{"vocab_size": 67, "encoder_slots_per_expert": 1, "encoder_shared_expert": true, "encoder_positions": "relative_bias", "encoder_pooling": "class_token", "text_encoder_head_dim": 48, "text_encoder_bias": "all", "text_encoder_layer_scale_init": 1.0, "text_encoder_parallel_block": false, "text_encoder_drop_path": 0.1, "residual_init": "none", "lr_schedule": "cosine"}
Rows from block 4 of the image encoder, named by matrix and row number. Rows with one number belong to one attention dimension. Each number is 128 + 24 x the weight over its row's rms, rounded and kept within 0 to 255. All counts start at 0. Numbers have three digits each. After the name is the row's rms in percent of the matrix's.
# q: attention query, key and value (stacked) (encoder.blocks.4.attn.qkv.weight, 576x192, the q third), inputs 128-191
# k: attention query, key and value (stacked) (encoder.blocks.4.attn.qkv.weight, 576x192, the k third), inputs 128-191
q.135 070:116113114121130126117150138077135143143132124082115104116138128112097123127133101087146094167107131112128110121131143128153161135105110108114131132111129149119131154150131174128126113089135105
q.136 095:121132087135145120113169142150116138103150137124117109126149125124090117118133150138126152139158125158068134154124158150075127127121153075108156116149137111164082117126119125140137152139133178
q.137 088:128119106138153136112161114118156097151118138147105108164121114150126166108104117121148151122135122127049119136140145109130133149122121121127202112121140101098124113132138102121140153140093158
q.138 107:115176155110139126196131113152121091126106131152075118108136120167133101133110156153127121142129155133158139097144152150111160090117125063123135130167107127163104133147112142173126126115117159
q.139 103:127147137173107117139075103097176144148126134108110120119114151145162118152120110135148126132104103092180142139097149087137134137126167113132132135138145161113135160140137123155093088132134114
q.140 092:112120117092130150144111151188089126101164107115087082109132163108106112137118125127118115114118148152186148095117108150134135083153114110121055130172147130134117147154129147101130147115164119
q.141 089:128098090118137138149135143172143112075136147152173135119147086167081122105120186150111109085152135126096126149140145176105133150141125107148087130165108079151095116104128097111143144177111132
q.142 089:133119115159161107106177151144130157131149149144096148126146087134092125097128133136130158135174118140109152111130157135070132124109119102105169123157137122158111122120120133112125154148135147
q.143 085:121157117132106094089105148074155114110087151128112143138102118146153127103102151165101113135123100114069105153113134107122146124127111138152199142106129114077127169127129116135167110104122139
q.144 092:120163103138136092096150154104149119092115138123135153160128114164159111113114136122118125121186099117069129146125190115116142142107114134151171134126111101136106142144131123096144114138106156
q.145 097:149114120080141137146128133129119095107127118133180116114111112123130157149124147129128131087118116097081104160142099150133146121119090172127111118112111102129104141085116130103117155148108142
q.146 087:121147132173135136175122110171139132126129138139089105134151132106117110137139124138161107130123135129208149073117125137133147120140172065137096121155127184172150134123143074137088126144142129
q.147 094:161104147125144139147130124159164133164083117146149127121119140091103151158155141126111163084100119115149114126151081140117109152144146189135135108094099126140126133073161114126127115166089140
q.148 112:127132130096122101074133132108100159115155123081123144144139130103161113097115070059126105151161119174091129160136141102151144112119101147095118134112124118113108115143090135142145134063154092
q.149 101:125102166120142088093121162124154107149146136099122127120114161098152127136127084047134154094161084137102114146139108082143131128131167191116120141108115134135151127122136092125118084113121130
q.150 103:132138124164149109096184123123142134148144138145108120147135117129117122132142122104168131137142106166098156113123141157128130107115154106112132107168145149151148132140151105139127102122137172
q.151 116:137119137142090137131093109091165103175098152151127121151108111147139143169123121152137133106094139069131140137154115097123144170124126159129155133101114108112137151122129106147112126150109125
q.152 086:130160118131138155159069092167123115117131105174178120136102098125143134153139130161123134081114141089114101117104120117153133116124100124100119137141113116154132126135139132106131105159115101
q.153 117:133131120082133123194116141152101092070125131150147141097137116161127115137131186153112117120109156129162103109127154172112131094118108102146121140165106126165077116113129123119129102168093143
q.154 111:128113138197132138148138121116173109178107154150109098128141107154115138137126154176124126121124130106136146125141123126083117146121171118165129147120133138125119127119152093142123120193121182
k.135 081:158115143136106169139110102148147136106139126165169122144104097110126148093131099087137102137138126118129137155099108120127127101131153103154110116121134146120150090134172138135102085148163112
k.136 088:095114115161157083124143138142097102128118155076135098118128144149106101144104185125124132109116117164068152140144170114123144161124130151121164140137101105176096125131116152100109103118153174
k.137 092:115107139144153063110134150144138118162121133114123146134128178125123119134136178130115146096116132144145140117156096098126115154130107142132171150134075100121130120135086151102139168079139127
k.138 102:146128148127137123123119110104129150107129145127134092115132103123135133113100168151114139149125099106130136154130147116108135155141143121121125106128132117114145093147116102131145080161136143
k.139 102:155128161102151127132096153151159130117133163151131108120117107122143115109135126122115139113105085131147135122123104127131131136144121111140094098135119100117149159115112134141113141131142101
k.140 094:116132128130121145175119124129103143109141145133109111125132104124171160125114100107134163157153120105117097142113141147148153093129163096109112121104176114136119063147137098140128061124150133
k.141 093:105123106141138093119187104104148149151115142092127097106124143130085114139107173172133135094108123132114126120178161116105155131098112118127140161126123155157076138151136146117115181152118121
k.142 083:131135113161146094104125144108103121130142117094104133118107144156091097184113183137102115124116117143122135136151162138111147145119132161133130139129112115151110139108138105108118118120172162
k.143 092:146105133126134093137123111129104094131155152122156100119107144141081123123131177136122102118137141163148150098122130100104135161147128139163161105126095119119114142153082171140107166121114167
k.144 096:124105103155133115117136094127093117145111137109138128117129132142070110146126159149123093120130145157129148109131143101072133146134163150149138122137111150091123129143110140125151176108136161
k.145 107:087128106136106100142182103128128130157123137110150167146124163127108118112138126135138103126114145134111114090146144110117138138099093131112185150139094132143096146175114155111108175121114115
k.146 095:128190131128138120113148130119164141122112147135142133136111103114120117111127126139116141121123090135093145160114121140137114134133113117147121143121129101135154144101134086129132104156139110
k.147 097:101148119118123074120170159133153115143126127110137147110120185100120118141141136140137098123114157131096120079136151135158140133141076162145136142139113138130105174105096139106103181112104113
k.148 105:105112133127121165134113130146097134122149097132115098147120081143138170128132079074154141147154149126160161127102086170141107081130173141130137112124155155107143119135162119125131078133153157
k.149 095:089099166132139142095122138145134152172116119098136154144137140113133109129159114107162132108132164170190166118109037137136133091132107202167142107127115154094149154092155140144113154135111111
k.150 107:087140178122134105111131142132150115112105141129115130128105119137120103137136158112106160095140123146141138195106097150141113150145145127126110116160093100111129129070135121141135092136150147
k.151 107:145133113127144107094117142135164133143118135136141144125131154107146129130146130126104094109092098122142107073145107084133112109131107159124136146143118112109115144128086136149139187105106089
k.152 086:111147092143127120145165133098120136156101126127118139136144200144170125109110142143132129148104127129128091077151111124135137128137096119087152145136106140133063163137122157144125172109094124
k.153 122:136138113120085135151178064086116147126124167093143122124115118127107110120091138160145107169158135113120133136155185120089126147114125071115125133127116136144090117176118124122106127161126135
k.154 103:122144128136149091096140127125137109157115166103133129087131155127081092153120194160084110083110120130129123131150124087109123173146132155131116125147109103131118164103079107104113195125117128